config.yaml
model: "encoder-decoder image transcriber"
dataset: "analogue clock faces"
train_examples: 195000
image_size: 64
crop_scale_min: 0.8
horizontal_flip: false
rotation_deg: 10
color_jitter: 0.2
tokenizer: "word"
vocab_size: 74
encoder_arch: "resmlp"
encoder_norm: "layernorm_no_bias"
encoder_norm_position: "pre"
encoder_activation: "geglu"
encoder_mlp_ratio: 2.67
encoder_parallel_block: false
encoder_inner_norm: false
encoder_patch_size: [8, 8]
encoder_conv_stem: false
encoder_layers: 10
encoder_width: 256
fusion: "cross_attention"
label_smoothing: 0.05
decoder_width: 128
decoder_layers: 12
decoder_norm: "layernorm"
decoder_norm_position: "pre"
decoder_activation: "gelu"
decoder_mlp_ratio: 4
decoder_head_dim: 64
decoder_fused_qkv: true
decoder_bias: "all"
decoder_qk_norm: false
decoder_layer_scale_init: 0.1
decoder_parallel_block: false
decoder_inner_norm: false
decoder_positions: "learned"
decoder_cross_attention_every: 2
decoder_tie_embeddings: false
init: "xavier_uniform"
residual_init: "none"
optimizer: "soap"
beta2: 0.99
learning_rate: 0.0024
beta1: 0.95
shampoo_beta: 0.99
eps: 1e-08
precondition_frequency: 16
max_precond_dim: 512
one_sided: false
adamw_lr_other_params: 0.0012
max_grad_norm: 1.0
max_steps: 8000
batch_size: 128
epochs: 5.3
lr_schedule: "cosine"
final_lr_fraction: 0
warmup_steps: 160
weight_decay: 0.4
adamw_weight_decay_other_params: 0.05
Rows from block 2 of the image encoder, named by matrix and row number. Each number is 500 + 25 x the weight over its row's rms, rounded and kept within 0 to 999. All counts start at 0. Numbers have three digits each. After the name is the row's rms in percent of the matrix's.
# f: cross-patch linear (encoder.blocks.2.mixer.f.weight, 64x64), inputs 0-63
f.0 114:385499506488483486522490508537507492549486484462484476457508506509492522506523488525524478484499467489528523462491533519509478503501506502519520481482526488454492521492487501525488486538499503
f.1 097:503436474473500524492501533493504506516532509517499520640513493479476459499501503531517513487490497477486494528504526489515498499483501502503495496508529495518484505489498509504486512529479491
f.2 103:504529475503482464442498534453512542513473477476524474557410508516488532507514516539489510509514510485493515528494504484518497495502504481512502514501495516497467526535518473534496501490466515
f.3 125:506487503401499458467498486493486483499500479483501492509511488496495467495493494502489505500505506493515520506503499519489493537450439510514505506522525490609487500508510503479490523490511501
f.4 108:488495482457479461512461495467450507506469448497547502510515487492482494490504460543497524489486482490516539531429522474498495519526498504503536501511508532502492544531526480516474493502531497
f.5 108:504495512492485418475470497507509506520517458530504473502511492502480530509574500478475507489487498511492530447498513516485521495503462491517490507499559473517490491459532461535520474493494507
f.6 111:481476493518522517418520483508529530489485501490521473535474514512495518501463488479492466478513509541540532496506550510507542492501512524499546469487512496481534511499479487487555458494490517
f.7 095:483503523491505488495408488508487504517531491498515520497500518455497457495480513503529475528486503476514523518470499473547518523501506518550527520504527528497497517549519487504535451482528468
f.8 101:520487513502508469507497405456523523507490525496503457519485503493524474541530517509506502470509506557495467478498465500516500501492492523481490528514549526481507513473489487531516457485469518
f.9 119:492508494517511480513587462390509511502515454507509502532500509530505478514471520518510504487486498520458512507499528497485523444513509509510487480504517494476517511502507486487510491496499483
f.10 122:517508502488495465503495472508367512478540507490507483519519488444551534529487501489505507488507532503503504511498529483514482513506501491491505499495530520500496503455505506515510479503520488
f.11 077:485478478492495526477522513502480430515510450492498484479407494528501496515487495474504514483505494481494481481509483530558503471483474496474464488474534490493490438497521492506495504497489480
f.12 091:520513475537527526508521467490472425475483535501464501485507502473494513517480501523526547467492509504496515524542469525468511485526491488483455462494497507466542510512507521479453532493501488
f.13 131:499495519543519502508516508468485515511408473530512493511522527485488495507512530501549428551477495530514516485488466496494509536510513521489531513498494510485522515504505524498504447493503524
f.14 109:498539521482500491509496487495475483541508361485500510474497483467526506537521509511525506470506484504496507482509494465528489505497496503545501502504492508532511508502533507500480499507526490
f.15 100:491522505528509510470518486469536526498495541419503521524477511543506484501468459501468516532477510558481504536466477520503539484503492498468516523463495491511544486495517487503487481487509479
f.16 102:540507538505494508491478459499507486495543543496455511483516519484501499478499541534505519467461477511530510446507532464527482490520520548528524467465484489492503470500514509466485551519490498
f.17 112:478491513481503527530493460488524472503486486541523396487497477510541516563535502492472478470534481491494469493520527480506484494499481500478501507505490514487513503520496483521488537469480529
f.18 099:480520520500501457518532513518513478533496488500513510414469457551526502503484501480462539523508505481487522503522469519499508499516490498507527546439509478522526505521492474506515471471518495
f.19 082:493535477511470519544500491470535462481475550507524481494553509505494485495488437516499494530483489481516519495499536508484488464481491491484492489502471489513555529522452544531530504490503470
f.20 084:531516500538518517528492475517519474521548528522532497509513486518512488520490465492465558464510480497471500469513491533502496465500516490484515501486523531526534517478507542557477454547503489
f.21 058:515488487452514513477498487545480515476506493518538545451502496501498477498498498504456486491558504481499489474454507427489521500468464553484517515496492474500536473486514498497522522487531507
f.22 093:478491467505511551483508532491504498446508520525510513511518511509428484531545500536564496516520509477503537515479512518497508520443516510478511488467531510490548469510505489495501484523487503
f.23 103:511494516516478513501498519486495488510541475464495518516477473491504414505503486504505513518501503565476539486492504488486527510480491492519509520468465450523478531524536535513474483468556499
f.24 101:510497506498496488508520488518520506487455507510509516502485501497556503394489503524461545432502503490492470510508579479487508476481499497506506490530496507476485494516493491500482500506488497
f.25 098:522478492507471520492500570451476498508509510564490485524495499505501493483462401495504500499501488477483448503482502492508533485480521507495504514482505501478500521475522546525500514524505518
f.26 073:491489491470463541526511480487490509484484505461514500510494492506517472455468500458529470486458489448466492501482490481537509476486458466495477524496457488489537520554462518473524493526496476
f.27 083:499470518466508567503461519441475494463497476512515501475461479505507507525501519461478499492506488491507557458546505444468499505516497483507484513476494493527504488511471515491508517511446500
f.28 080:496506472488479526485468478541483540465501519481503505474476488494487487496469482496438557522478525535493501529482490498513527522495479483532538475511514527514536547520470517516455462524512482
f.29 083:492504529489486523487452530507481508511496485443462458459528480470491488482528482454522457484482474500514530490493476465507477486490467524466501488541469495502510472515465497532517496499499442
f.30 074:476483479494499522488494492542511516479430503499500541524477470519436490470511507512476501455534508475496466496421484522498477478488514512500507525465490503497535495464523507519509519472504498
f.31 116:465533514530503494498480487515532497516512467518489514482524485466503494521545519501474508459389503509514471585497515508501486509510502493493518492485509530488510519494503477515515499493512511
f.32 087:505512507538499534519521507517512507517515476523487505484538459509495468527522492511490516513492400495469491527481481523498513485498487506527528535490490514567500510495476476553510461488522498
f.33 081:523500531499480456524480552479484484501508498587507490481523487489495485518493472510515509464524510482488478503493497474458501469481489540496504522497470473510508541485554501520489528488440494
f.34 069:525526547496476499477484498493532508500481500510502495467505507496510500485537436477494475487533505481537483540481498453499532444487489507506490495434465484471496477491481525438530505507491494
f.35 096:478509510491543511504513480502502501506483499495522484496506487477518495494496441544563456509499485460479425511508494465506465457501497491501496537483446472521498456525494471485497518491516489
f.36 089:530509532558499572502498512488464520494482500501483470492515497508473485456483518504546491484534491524475507501477512476503522501499509551534515514530497535458553456506500486517482486498497537
f.37 079:464478517500474536437507489494501484501499487532518487486490490488490514479514450513509442497500512502499452465528512505487478502493454520509526505481483501487539466436536489529466454482500507
f.38 095:493527501485460511542469504520512500498490488503527492495493497491538504529472477499522535443540459490494482476510384521521514541504490480492532488501488511496496485512502467498509499491493494
f.39 091:547491505510496495518538498507472511465485495515523501515539509486512528497457513482489519493494464436489571500511499442463528543500488485508477495489504539475491498514546467508494498512537483
f.40 110:534521505499464484510500472494507524484516531488484506527504469486491545542528509510511563510512485482505517509523481480404482518519501521497508444489513523509520555520505507478511484501496522
f.41 137:514505501483475498491525480485498508502486503485524490515510534509527571530513486510501499525504537519514516514515507491519365506525503483474513507476474491491522519502480506523517504493495491
f.42 061:465539518513519510529492480519542486529513477462514503463517519521485477461474490481484500484491565498529559506484521424485517537490500468536490509520496490476506480498496493504496506540508504
f.43 097:486498523534503499479458505491509508491487498492496503502523511509508519494508500512522512499515504539465464511507506455483512594465449477475482494504487523567534468466518451511508476510493510
f.44 081:507508483492482504515517487520504493503513486504530486485477504507484493488518484500515488482460459510507447432484508461504505527547462503471508479467430521557496495457484477513535531491475486
f.45 083:467496496460504482480496497480487519495506490474479503484492468506502516510517499503472540521511460478490492491441432511465483497478491532449548508520483469553549472472480518502524522486518508
f.46 110:521520534474484494501516493512477522492504503466497469515497497461543525511474466494485464530485499531479487503468495525514486513507478503392494493520471468511512550509520495522527491483469517
f.47 098:500486484542461494520483465496524474488474504518486496507483496535505463520480513516535480524481507476520516435531534466498483522509499452527497499484478544425479500514518481500460471488505497
f.48 129:513501487471474511492494503510477514501513488491498502495500636500478506500510519469471476530507528501504518508482506468509502521486491509513500411494502498499503493515501484482533503486495499
f.49 096:541497511521490537497515498511521481533490504447464488474492515520482512530501481475520486486491489486512512494513530497483500526498521480488510505386532532485456506540486493506500513495536478
f.50 097:496500516511481460507519521481537525479481493537517476490511499471546525500475512527497510499522474534491498494530513471492488499501527477521503500488373481517494521498514497488496492511473532
f.51 107:504532504492501477520524509510507508487488497498523507473476478500516470498481480527469499513517477486510503490486483536525515499454484534498487509481461438474478554480454536501502588472516481
f.52 082:496511539459523543524508492481495517510482476507488496491506530522519529500467520483525474513555463499505500504499486500516472496487522479470501482499480487402537463532504513489512556510502492
f.53 110:506493482513479491544446475476493531494498499464489481483500510529476503516510533477480506497506537476524437533529495464463495507505536514498453499471477472495435498526482552480502499511495490
f.54 089:483510520479518505491471505544514524500503477504510507471531502507529532506502512417517492531548480481511490523513525518521480514508492479526524523459511470513493429520473481500452492473526517
f.55 103:514504481522446489475551501470496495522500502494544510486494518511494513481477488565497510533505550488508518492483500520539517476486518506509498505499526489499468521402456491515516489522497506
f.56 105:464493506475481530497486489513477510487507492499493537516494485493507477504551497491481471477517504504561547496539494523546494502531525506470482494504522507566494499492432489553526497535483489
f.57 111:499483500492509487522527487506511490510518494496519497514488513505499462509470497527485515506503525486492513500492518489517480460505498475498495493531524581472489495489426402493495515497448530
f.58 113:504518526498516513479487489535502524467509496478482487489494502498499489504468493482520493530502522623484509488515493535499519509503502503525507484482526515493487512509500501406479499514523493
f.59 119:483516490509510509509481461512471506489478480517525565503508519507482503521469499520420510525524496503469531529504477511463495498516486473517523525472498516497518519494527507490410489522509526
f.60 131:516509492494494533489488509523511516502488523521499533496503505510505511508501508464504499515484495523497516509484623481489509472498502472506517483494479503530459486515498500490521405517507482
f.61 106:513483498494502509491531485488484479552533531539515479496487488493478503451504480522461485489484530547485499485483550489535535495483498495505518465486520476499557539515479498519525472430500503
f.62 104:495485514483518508530523519472474497523516497493521528513513532502523497535489503417536518511426510464484502535513510506457522483483514496490527469509482504513524511490500538514518490534447473
f.63 094:521504509474513474482492482487512481502479489479489507488505492525530488541503525488539394481483491480495507497491512484476491471516486524473469516497481509502502495458475493507490481499518408